config.toml
model = "model that predicts nearness at each pixel"
dataset = "rendered roads seen from a driver's seat, with toy cars, trees and houses"
train_examples = 145000
image_size = 64
crop_scale_min = 1
horizontal_flip = false
translate = 0.06
cutout = 0.25
arch = "unet"
norm = "batchnorm"
hidden_act = "gelu"
channel_attention = "eca"
pixel_unshuffle = 2
widths = [48, 96, 192, 192]
blocks_per_level = 2
block = "basic"
attention = false
upsampling = "pixel_shuffle"
loss = "l1"
targets = "nearness"
init = "orthogonal"
residual_init = "zero_last"
optimizer = "adamw"
learning_rate = 0.0033
beta1 = 0.9
beta2 = 0.999
eps = 1e-10
ema_decay = 0.999
max_steps = 14800
batch_size = 128
epochs = 13.1
lr_schedule = "step"
warmup_steps = 2960
weight_decay = 0.1
Rows from block 4 of a small model that predicts nearness at each pixel, named by matrix and row number. Rows with one number belong to one channel. Each number is 128 + 24 x the weight over its row's rms, rounded and kept within 0 to 255. All counts start at 0.
After each channel's rows are labels from the 100 images, of 14976, where the channel reaches its highest value: "strongest on" is what is common among them; "lies over" is the class under the peak. Only what is clearly more common there than usual is listed. The data: rendered roads seen from a driver's seat, with toy cars, trees and houses. In brackets: how many of the 100, against the usual share in percent.
# convs0: first 3x3 conv (model.enc.2.0.convs.0.weight, 192x192x3x3, each kernel summed), inputs 128-191
# convs1: second 3x3 conv (model.enc.2.0.convs.1.weight, 192x192x3x3, transposed, each kernel summed), outputs 128-191

convs0.87 [105 131 143  96 161 163 154 142 147 121 129 117 110 131 100  92 100 111 136 143 130 115 120 106 122 152 134 107 129 120 112 137 132 108 128  50 115 115  97 145  89 161 127  77 130 113 137 137 112 119  82 141 142 122 119 151 138 105 125 112 105 110 165 164]
convs1.87 [ 96 108 140 135 120 161  58 127 128 125 119 120 139 125 129 146 116 124 127 116 108 161  68 141 111 106  94 120 137 120 143  76  91 138 108 115 111 113  99 139 104 163 118 168 128  96  93 121 114 103 135 119 124 131 124 117 122 146 132 131 151 110 110 115]
strongest on: straight (66 vs 32.9)
lies over: truck (30 vs 4.6)

convs0.48 [119 121 115  95 109  78 113  76 152 152 143 101 118 132 123  94 136 102 143  89 116 114 136 149 102 110  94 128 109 112  87 169  98  99 128 162 144 132 105 124 154 121 106  68 102 121 111 123  96  87 118  87  98 143 102 120 119 109 104  95 128 105 124 155]
convs1.48 [165 147 130 134 141 139  88 103 142  96 136 157 155 153 155 157 131 116 120 155 139 156 145 171 124 139 114  97 120 115 158 126 104 157 132 128 141 158 147 119 103 153 114 178 119 136 133 120 118 135 154 143  75 125 118 126 149 134 130 151 107 163 107 111]
strongest on: bends right (81 vs 33.1)
lies over: verge (100 vs 17.1)

convs0.29 [111  98 118 117 126 125 174 142 113 142 113 127 108  96 108  92 132 104 125 100 162 108 122  97 125 104 102 147 101 133 169 119 158 109  97 137 135 125 121 142 129 116 164  75 120  91 121 124  88  89 124  98 156 149 144 124 107 134 154 108 103 126 113 151]
convs1.29 [131 140  84 161 118  79 117 122 127  95 131 127 128 138 124 111 107 131 103 128  96 117 129 163 118 119  74  94  97 115  99 132  72 129 129 134  98 149 110 113  99 132  99 131 131 145 127 108 158 131 135 160  63  88 111 148 125 104 108 124 139 109 123 128]
strongest on: bends left (73 vs 34)
lies over: verge (96 vs 17.1)

convs0.55 [130  99 137  95 127 122 115 113 124 135 146 105 120 117 103 103  96  81 150  96 152 109 110 119  96 126 158  98 134  96  83 128  91 110 130 113 143 118 101 106 150 110 129 126 119 119 133 109  96  86 128 112 125 153 119 100 125 128 125  95  52 133  92 145]
convs1.55 [128 127 135 116 129 118 129 122 133 113 148 144 113  93 133 114 130 145 145 175 124 129 107 121 143 126 123 104 112 134 174 132 111 126 123 167  89 144 142 155  97 144 155 170 128 114 128 127 141 137 166 148  83  92  89 160 139 112  99 155 158 146 141 165]
strongest on: truck (90 vs 54.9)
lies over: truck (66 vs 4.6)

convs0.34 [132 175 138 114 146 143 151 132 147 115 138 132 147 121 150  94 145 174 100 140  77  96 135 185 105 149 105 122 127 132 103 118  91 128 107  96  96 146  98 100 106 137 123 105 104 151  84 121 136 131 132 140 141 139  97 128 155 104 135 101 128 164 134 157]
convs1.34 [153 109 114 161 128 128 122 119  99  94  84 166 121 115 137 184  98 124 112 129 135  97 146  92 145 100 152 102  87 110 158  90  95 114  94 147 122  93 140 118 137  89 124 131  89  67 118 118 123  94 124 128 130 102 102 126 107 125  95 132 142  84 156  97]
strongest on: bends right (66 vs 33.1)
lies over: road (100 vs 35.1)

convs0.82 [129 163 111 148 131 155 136 121 130  80 170 122 135 144 158 120 121 138 141 134 125 106 125 152 143 129 179 118 159 149 102 125 129 124 106 115  87 148 105 148  56 138 123 157  94 131 136 100 105 136 154 109 123 128  98 112 171 110 161 119 132 155 149 145]
convs1.82 [ 79 101 101  79 113 121 119 124 109 187  77 113 109 113 114 104  97 128 125 131 163 116 132 112 122 109 137 146  97 101 120 102 124  93 108 141 132  75 120  93 122  91  91 109 138 106 105 119 121  55 109 123 138 158 144  98  96 149 102 117 106  94 133 113]
strongest on: line: no line (75 vs 24.8)
lies over: road (100 vs 35.1)

convs0.57 [129 127 115 167 162 129  87 135 131 125 166 167 105 106 125 101 104 128 123 110 141  93 142 149 109 134 162 136 187 136 113 134 132 138 123 158 120 141 157 116  88 147 192 109 156 146 106 104 119 118 115 140 120 112 132 100 135 115 141  85 135 141 142  72]
convs1.57 [ 95 133 128  83 107 124 117 128 141  96 100  97  86 144 107 122  74 117 112 143  60 106 133 138 155 103 101 131 131 104 103 110 106 142 103 146 134 116 107  64 112 130  52 129 148 104 104 106 107 126 121 130  71  84 106 119 124 116 136 101 110  98 134 122]
strongest on: solid white line (55 vs 25.3)
lies over: road (99 vs 35.1)

convs0.56 [ 88 125 175 122 128  94 124 119 132 108 163 121 148 140 122 120 100  93 157 106 145 186 112 111 158 155 139  99 129 150 154 135 103 104 138 100 153 124 122  98  90 143 128 172 123 101 151  72 117 129 113 134 139 107 100  99 114 133 119 203 109 125 106 182]
convs1.56 [112 119  95 130 105  79 135 109 135 166 103 132 103 110  89  99 140 126 118 138 120 136 103 119 141 104  87 150 125  92 133 125 111 129 125 148  84 131 122 175 121 146 142 146 145 130 109 104 128 147 109 124  99 122 152 121 126  99 107 139 145 101 144 144]
strongest on: vehicles: one (80 vs 45.6); straight (67 vs 32.9)
lies over: road (97 vs 35.1)

convs0.123 [ 94 125 134  98 122  90 186 109 158  78 102 116 108 109 148  85 133 152 131 125 105 126 165 168 140 119 113 119 107 145 110 117 100 127 142 156 114 136 115 101  82 132  89  83 100 133 128 143 133 134 144 135 117  99 112 145 135 102 128  91 163 152  77 135]
convs1.123 [113 108 108 107 127 140  93 100 129 171 116 113 110 118 132 129 112 108 104 163 154 121 124 132 139 125 118 143  96 105 149 105 145 144 129 127 132 124 113 164 113 149 176 117  94 112 112 166 118 113  96 128 125 143 170 116 127 104  94 144 137  54 129 122]
strongest on: bends right (83 vs 33.1)
lies over: road (100 vs 35.1)

convs0.23 [131 125  86 105 104 127 137 112 127  74 113 132 119 138 112 120  96 114 106 128  81 100 100 166  88 121  75 110 106 135  85 123 100 100 149 129 114 143  83 105  92 113  96 107 144 135 131 114 119  96  94 123 113  86  94 134 109 120 127 117 110 115 104 110]
convs1.23 [128 151 137 146 140 165  75 115 113 169 142 160 146 106 132 150 103 113 113 138 181 113 106 111 136 116 153 148  99 137 115  80 137 153 155 141 147 124 141 101  92 128 124 146 124  87  90 142 105 110 129  81 137 175 154 119 129 146  82 137 160  84 152 127]
strongest on: line: no line (50 vs 24.8)
lies over: road (100 vs 35.1)

convs0.167 [120 137 107  86 146 121 147  91 137 147 146 156 124 103 106  93 156 123 134 123 133 122 118 110 131  99 124 157 111 140 116 119 177 102 103 175 167  93 123 142 135  99 149  62 109 101 139 149 109  93 112 114 138 128 120 137 114 136 138 116  74 112 131 173]
convs1.167 [159 147 123 161 105 143 135 112 124 100 150 120 134 147 141 101 105 120  94 127 121 118 130 172 124 112  84  95 107 112 120 139 110 138 130  89  98 154  91 125 127 158 103 163 130 149 122 104 126 141 143 136  82 105  93 115 132 137 113 123 141 137  87 116]
strongest on: solid white line (51 vs 25.3)
lies over: road (89 vs 35.1)

convs0.130 [136 186 151 145 136 151 122 122 153 103 146 146 136 151 162 119 160 146 111 141 123 144 186 165 144 157 127 111 160 137 117 129 136 149 142 122 115 153 124 130  89 153 145 136 157 155 126 122 176 149 147 179 151 112 142 106 148 119 118 164 150 170 114 122]
convs1.130 [109 112 116 116 112 134 129 128 102 155  83 103 105 103  81 125 104 116 131 113 139 104 123  75 126  90 161 144 114 118 131  93 116  84 108 132 139  81 119 125 144  79  98  94 117  75 125 126 106  89 107 103 159 146 129 112  89 135 112 115 115  96 128 124]
strongest on: line: no line (62 vs 24.8)
lies over: road (100 vs 35.1)

convs0.102 [125 135 132 127 111 144 132 141 120 122 125 122 102 107 139 127 117 102 116 150  89  77 151 113 128 124 108  95 126 126 110  88 131 125 119 104 104 114  89  76  87 136 132 136 124 124  94 118 111 121 147 111 137 129 102 112 105 117 156 115 142 123 111  84]
convs1.102 [147 116 121 161 147 102  90 123 155 127 122 134 140 164 115 163 115 119 112 167 118 129 140 144 142 119 138 122 130 162  93 116 102 147 142 141 119 162 131 137  90 128 142 155 143 126  91 106 127 114 131 101  90 120 141 170 106 124  95 169 116  76 186 131]
strongest on: line: no line (52 vs 24.8)
lies over: road (96 vs 35.1)

convs0.91 [ 87 151 146  90 132 113 131 107  94 119 122 144 115 125 106 133 111 115 142 160 113 106 110 137 126 134 140 127 103 114 100 113 151 104 115 120  78 112 109 152  91 147 119  95 127  95 116 124 143 122 133 118 118 174 145 120 140 137 119 124 102 106 167 101]
convs1.91 [108 124 107 165 134 115 117 105 141 120  96 129 139 133 172 101 114 154 108 123 142 123 127 116 106 109 127  92 120 145  83 129  88 131  92 146  62 107 122 131 110 157 133 141 128 116 114 145 152 129 129 134 140  87 108 152 107 148 153 120 151 122 103  90]
strongest on: truck (99 vs 54.9); vehicles: two (72 vs 41.9)
lies over: truck (99 vs 4.6)

convs0.77 [122 137 105 143 133 175 107 168 162 131 143 123 107 134 119 113 148 128 130 145  99  82 152 131 111 124 118 110 128 132  77 165 143 126 133 135 111 138 118  93  60 131 153  87 118 153  93 155 126 119 127 127  87 149 129  71 136 122 107 103 124 131 110 121]
convs1.77 [114 109 117 122 128 138  87  89 134 107 110 122 124 130 146 136  87 127 112 161 132 132 150 145 117 102 170 140 139 125 159 128  81 149 125  95 144  99 146  73 106 117 115 156 115  80 114 133 137 102 134 134 109 120 121 181 125 117 115 126 145 118 105 102]
strongest on: line: no line (53 vs 24.8)
lies over: road (100 vs 35.1)

convs0.13 [121 139  99 142 131 176 128 177 126 155 115 167 137  99 119 152 102 150 164 182 129 120 134 134 110 128 158 132 122 139  81 127 126 127  89 131  84 139 111  93  69 160 150 135 141 102 149 134 159 104 122 109  83 189 102 149 142 137 125 132 103 125 160 137]
convs1.13 [ 89 113 134 123 100 104 114 101 128  84 103  99 112 133 106 111  62 135 107  80 141 120 114  88 135  95 105  98  92 137 126 119  81 121  88 142 101 108 104 135 100 116 123 139 108 106  94 106 105 136 133 117 122  71  94 145 118 142 135 124 130 116  90  79]
strongest on: truck (95 vs 54.9); bends right (62 vs 33.1)
lies over: truck (91 vs 4.6)

convs0.98 [131 158  96 124 143 170 142 112 151 109 144 166 116 147 126 113 167 135 116 138  79 144 174 137 139 126 141 125 153 163 101 122 149 112 120 133 117 131  73 122  52 138 148 101 146 130 141 138 132 131 146 126 151 137 128 133 127  78 143 128 142 128  97 123]
convs1.98 [104 121  85 104 106 156 116 104 111 155 114  86  84 137 149 106 117 122  97 138  67 127 114 106 114  80 115 146 135  96  92 107  98 129  90  97 125 114 120 110 140 139  81 143 104 134  84 125 127 111 120 131  91 110 143 118 124 106  90  96 120 114 114 161]
strongest on: solid white line (52 vs 25.3)
lies over: road (98 vs 35.1)

convs0.158 [136 144 124 113 164 130 124 168 137 136 125 109 149 122 104 129  97 126 135 124 112 133 110 146  89 110 112 111 149 142 115 114 154 137  95  78 121 164 130  66  93 124 138 122 115 123 173 123 131 117 105 139 145 137 112 127 136 105 138 139 128 112 129  94]
convs1.158 [115 104 121 141 128  93 111 115 109 112 132 113 106 127  98 139 129  92 132  73  89 125  90  92 119  95 105 102 119 130 105 106  53 105 134 108 139 121 118 103 128 107  82 106 124  91  99 112 117 110  99  99  96 103 125 142 113 114 153 115  85 106 124 124]
strongest on: straight (62 vs 32.9); vehicles: zero (35 vs 12.5)
lies over: verge (55 vs 17.1)

convs0.124 [122 139 119 146 119 144 127 127 131 133 127 150 121 122 115 161 100 150 117 190 111 107 124 128 146 139 148 133 124 124 108 135 122 165 105 141  66 142 129 123  68 159 145 130 101 128  80 133 138 124 123 151 101 164 110 105 127 158 112 125 131 119 122 154]
convs1.124 [148  96 165  71  93 119 135  97 149  92 127  99  91 137 133 108  78 174 158 133 141 116 118  94 134 121 119  99  85 132 118 145 118 142 137 183 155  94  67  81 156 123  80 137 117 115 130 104 114 130 111 100 108  89 108 136 117 150 160 108 107 123 111 131]
strongest on: truck (100 vs 54.9)
lies over: truck (99 vs 4.6)

convs0.145 [103 117  79 140 163 106 110  78 122 123 136 120 114  98 141 125 141 137 147 156  65 116  77 117 111 115 163 147 133 152 124  94 161 125 111 153  92 147 117 114 115 133 155  64 126 121 111 139 128 108 105  98  89 101 151  96 156 106  88 141 146 106 121 110]
convs1.145 [126 125 104 141 142  61 147 127 129 142  59 159 136 118 121 141  98 144 111 102 126 128 129  87 115  95 174  99 114 105  94 118 101 125 126 143 124 105 143  89 117 136 103 121 114 117 126 175 153 100 134 115  94 143 138 161 133 128 134 121 124 146 128 116]
strongest on: vehicles: two (68 vs 41.9)
lies over: truck (46 vs 4.6)

convs0.176 [110 156 137 124 134 108 152 111 130 102 143 143 124 137 152  97 170 161 157 105  82 140 179 139 149 117 159  95 165 137 106 121 123 125 137 138 121 129 110 109  80 114  78 134 138 125 165 140 127 125 118 147 148  83  86 120 108  94 127 159 131 130 103 113]
convs1.176 [108  97  88 114 102 119 115 117 127 183 102 114 117 106 105 100 115 118 117 126 107 100 102 129 100 132 121 142 118 100 116 121 137 112  99 120 143 120 115 176 127 107 132 113 113 125 114 142 117 105 106 101 146 183 175 107 115 115 122 113 106 117 146 132]
strongest on: bends left (73 vs 34)
lies over: road (98 vs 35.1)

convs0.156 [121 155 140 138  97 138 132 102 145  92 143 156 140 133 133 133 177 126 119 149  96 119 133 140 134 164 112 130 148 142 134  99 129 124 154 136  87 124 118 135  52 104 151 141 138 131 117 131 181 112 158 128  95 102 110 132 119 123 134 175 175 138  94  98]
convs1.156 [149  96 102 113 115 149 109 141 108 177  79 122 101 136 122 135 118 127 110 128 172 119 123  91 107  92 181 133 120 119  79 115 134 108 103 123 155  81 117 117 174 104  95 145 107 105 124 138 109 104 137 117 116 176 165 123  93 162 102 113 104 141 146 132]
strongest on: line: no line (71 vs 24.8)
lies over: road (99 vs 35.1)

convs0.148 [ 94 132 140 112 118  92 133 125  59 108 115 122 128 145 151 109 147 126 156 107 167 168 166  91 109 123 157 137 154 129 129  70 170 115 137 110 121 135  83 125 114 106 110  78 136  90 157 130 105 111 116 106 163 111 126 131 119 135 125 149 180 103 109 129]
convs1.148 [ 98 101 104 151 136 101 132 139 142 185 129 139 147 124  94 114 122 129 115 111  45 146  97  98 102 111 112 177 133 121 103 116  99 118 118 117  89 142 146 139  97 147 151 117 121 150 141 129 135 140 105 127 108 149 155 161 114 105 121 132 148 138 135 121]
strongest on: bends left (95 vs 34)
lies over: verge (92 vs 17.1)

convs0.146 [151 128 108 101 114 101 110 102 128 102 149 136 128 120 113  90 129  95 146 120 116 140 124  84 126  97 102 107 118 144  87 120 107 120 105 132 123 130 123 152 132 136 122 105 103 115 162 148  78 118  75 112 101 143  94 134 118 133 122  91 131 100 108 122]
convs1.146 [170 113  99 116 134 100 137 124 137 130 141 140 139 162 140 151  98 124 111 127 121 150 150 139 109 123  99 109 119  97 121 122  76 152 125 118 164 165  98  94  98 169 101 165 150 156 137  86 122 124 132 137  59 143 136 127 110 143 145 110 108 163 129 135]
strongest on: truck (86 vs 54.9)
lies over: road (90 vs 35.1)

convs0.19 [137 124 109 118 174 143  53  79 122 143 166 137 136 106  87 126 117  95 121 138 174  93 115 157 109 166 144  99 129 102  85 162  85 134 124 168  87 129 126  81 115 143 119 125 129 142 118 129 112 126 136 119  89 146 110 117 149 131  90  88  87 117 114 117]
convs1.19 [115 113 125 113 111 142 187  93 133 103 125 123 114 104 122 112  97 131 113 143  59 121  99  91 129  93  93  89 105 109 150 123 149 131 106 113 103  97 121 125 141 104 146 131  96 125 103 118 122 116 151 103  72 111 115 121 132 102 102 145 134 125 129 111]
strongest on: bends right (87 vs 33.1)
lies over: road (100 vs 35.1)

convs0.88 [139 188 145 138 136 148 114 152 156 113 156 149 152 140 161 115 156 146 128 160 151 146 172 179 145 151 133 119 164 141 129 144 104 168 126 129 128 176 130 113 121 177 123 147 144 166 145 151 169 160 146 173 135 122 123 140 159 133 139 136 152 164 135 130]
convs1.88 [118 106 122 137 114 121 131 109 100 123  90 101 104  97  67 128  89 107 118 104 139 102 112  83 122  93 141 133 103 112 143 105 125  75 119 123 127  89 116 135 135  66 110  94 123  79 116 102 105  78 114 101 145 122 126 114  84 136 100 128 104  96 109 110]
strongest on: vehicles: two (70 vs 41.9)
lies over: road (99 vs 35.1)

convs0.31 [132 129 154 153 141 161  72 142 120 148 152 130 143 116 145 126 134 135 119 157 106 147 135 170  89 152 138 110 169 106 108 139 122 158 142 100 106 160 138 107 125 178 118 146 171 171 110 125 153 135 169 170 147 150 132 105 157 116  97 135 133 163 130 115]
convs1.31 [110 108 116  98 100 136 160 118 109 116  91 125  89  93  85 132  84 112 145 119  98 100 115  81 146  97 141 142 102 106 164 109 143  89 110 147 136  74 128 122 127  98 129 105 115  82 120 123 128  97  99 125 109 120 110 115  98 122 130 114 120 102 135  92]
strongest on: solid white line (53 vs 25.3)
lies over: road (100 vs 35.1)

convs0.2 [101  98 116 113 115 151 127 124 124  83 159 120 116 152 130  86 128  63 138 127 102 138 106 113 131 172 129 102 157 137 115 120  96 117 126 111 103 108  84 129 100 131 107 169 153 131 179 100 113  86 119 136 138 108  84 121 114 103 145 134  93 136 137 125]
convs1.2 [105 100 139 132 129 122 124 128 137 185 121 142 120 136 113 118 107 115 115 133 126 127  82 130 146 100  94 183 116 105 160  94 149 129 127 103 174 119 158 120 144 119 169 177 135 110 114 109 122 122 104 129  99 206 144 138 130 134 109 133 136 119 169 113]
strongest on: truck (95 vs 54.9)
lies over: truck (85 vs 4.6)

convs0.0 [ 86 166 145 146 120 150 167 103 113 159 125 147 146 140 127 121 123 123 115 107  80 111 164 142 129 125 119  92 153 144 137 129 131 137 133 121 137 136 126  85  98 147 128 113 141 128 144 136 140 101 112 136 152 138 105  84 116 106 124 142 169 141 108 131]
convs1.0 [120 129  97 126 122  91  87  97 111 115 117  79 134  83  75 128 122 108 133 100 134  84 110 153 135 150 121 118 113 114  88  96  82 111 114 126 135 139 112 110  89 116  96 122 107 110 109 134 115 110 142  99 134 120 135 128 102  99 123  96  85 102 151  78]
strongest on: bends left (76 vs 34)
lies over: road (100 vs 35.1)

convs0.151 [101 131 111  90 168 127 142  84 124  76 135 132 107 145 106 113 111  79 131 155  74 128 141 125 123 160 126 117 134 135  87 115 135 102 109 128 128 111 107 107  85 120 100  62 167 144 155 111 157 133 114 118 128 115 112 117 107 117 122 122 109 109 116 134]
convs1.151 [ 99  89 113 140 121 130 112 144 131 202  98 148 127 110 123 132 122 139  99 141 101 129 123 100 133 128 113 181 120 129 116  80 130 119 112 148 144 101 173 154 112 132 177 141 102 111 112 124 139 155 118 119 167 190 149 145 122 119 103 132 167  87 172 117]
strongest on: truck (93 vs 54.9); vehicles: two (68 vs 41.9); bends left (61 vs 34)
lies over: truck (90 vs 4.6)

convs0.10 [145 152 135 177 152 118 118 150 146 136 142 132 104  84 113  93 138 106  98 120 116 121 164 128 114 129 110 165 158 139 147 135 122 136 127 105  94 110 133 138  68 145 206 111 160 129  96 103 144 110 117 140 119 140 133 116 147  96 141  78 108 144 136  93]
convs1.10 [ 97 136 108 105 117 141  87 110 121  93 120 103  97 146 112 120  89 131 102 103 121  88 125 121 125  75 130 105 124 137  71 114  90 125 109 126 114  99  97  86 127 114  46 123 126 108  77 103  92 112 141 109  62  83 103 120 125 133 136 110 114 113 126 111]
strongest on: solid white line (57 vs 25.3)
lies over: road (99 vs 35.1)

convs0.108 [115 157 128 103 197 214 153 133 151 125 147 123 137 149 117 105 133 109 122 145  87  97 130 133 136 172 129 101 127 115 141 136 135 133 121  95  73 120 129  90  88 142 155 114 139 137 102 119 131 142 121 123 149 170  92 141 142 100 145 115 138 120 126 135]
convs1.108 [116 102 145  91 120 143 127  94 121  90 108  96 114 136 132 139 109 126 120 134 182 162 105 149 118 107 137 142 128 117 176  96 119 137 115 138 110 118 111 117 130 142 114 160 105  79  96 117 117 119 112  93  98 115 118 119 132 171 125 126 139  92 100 110]
strongest on: truck (93 vs 54.9); vehicles: two (75 vs 41.9)
lies over: truck (50 vs 4.6); verge (42 vs 17.1)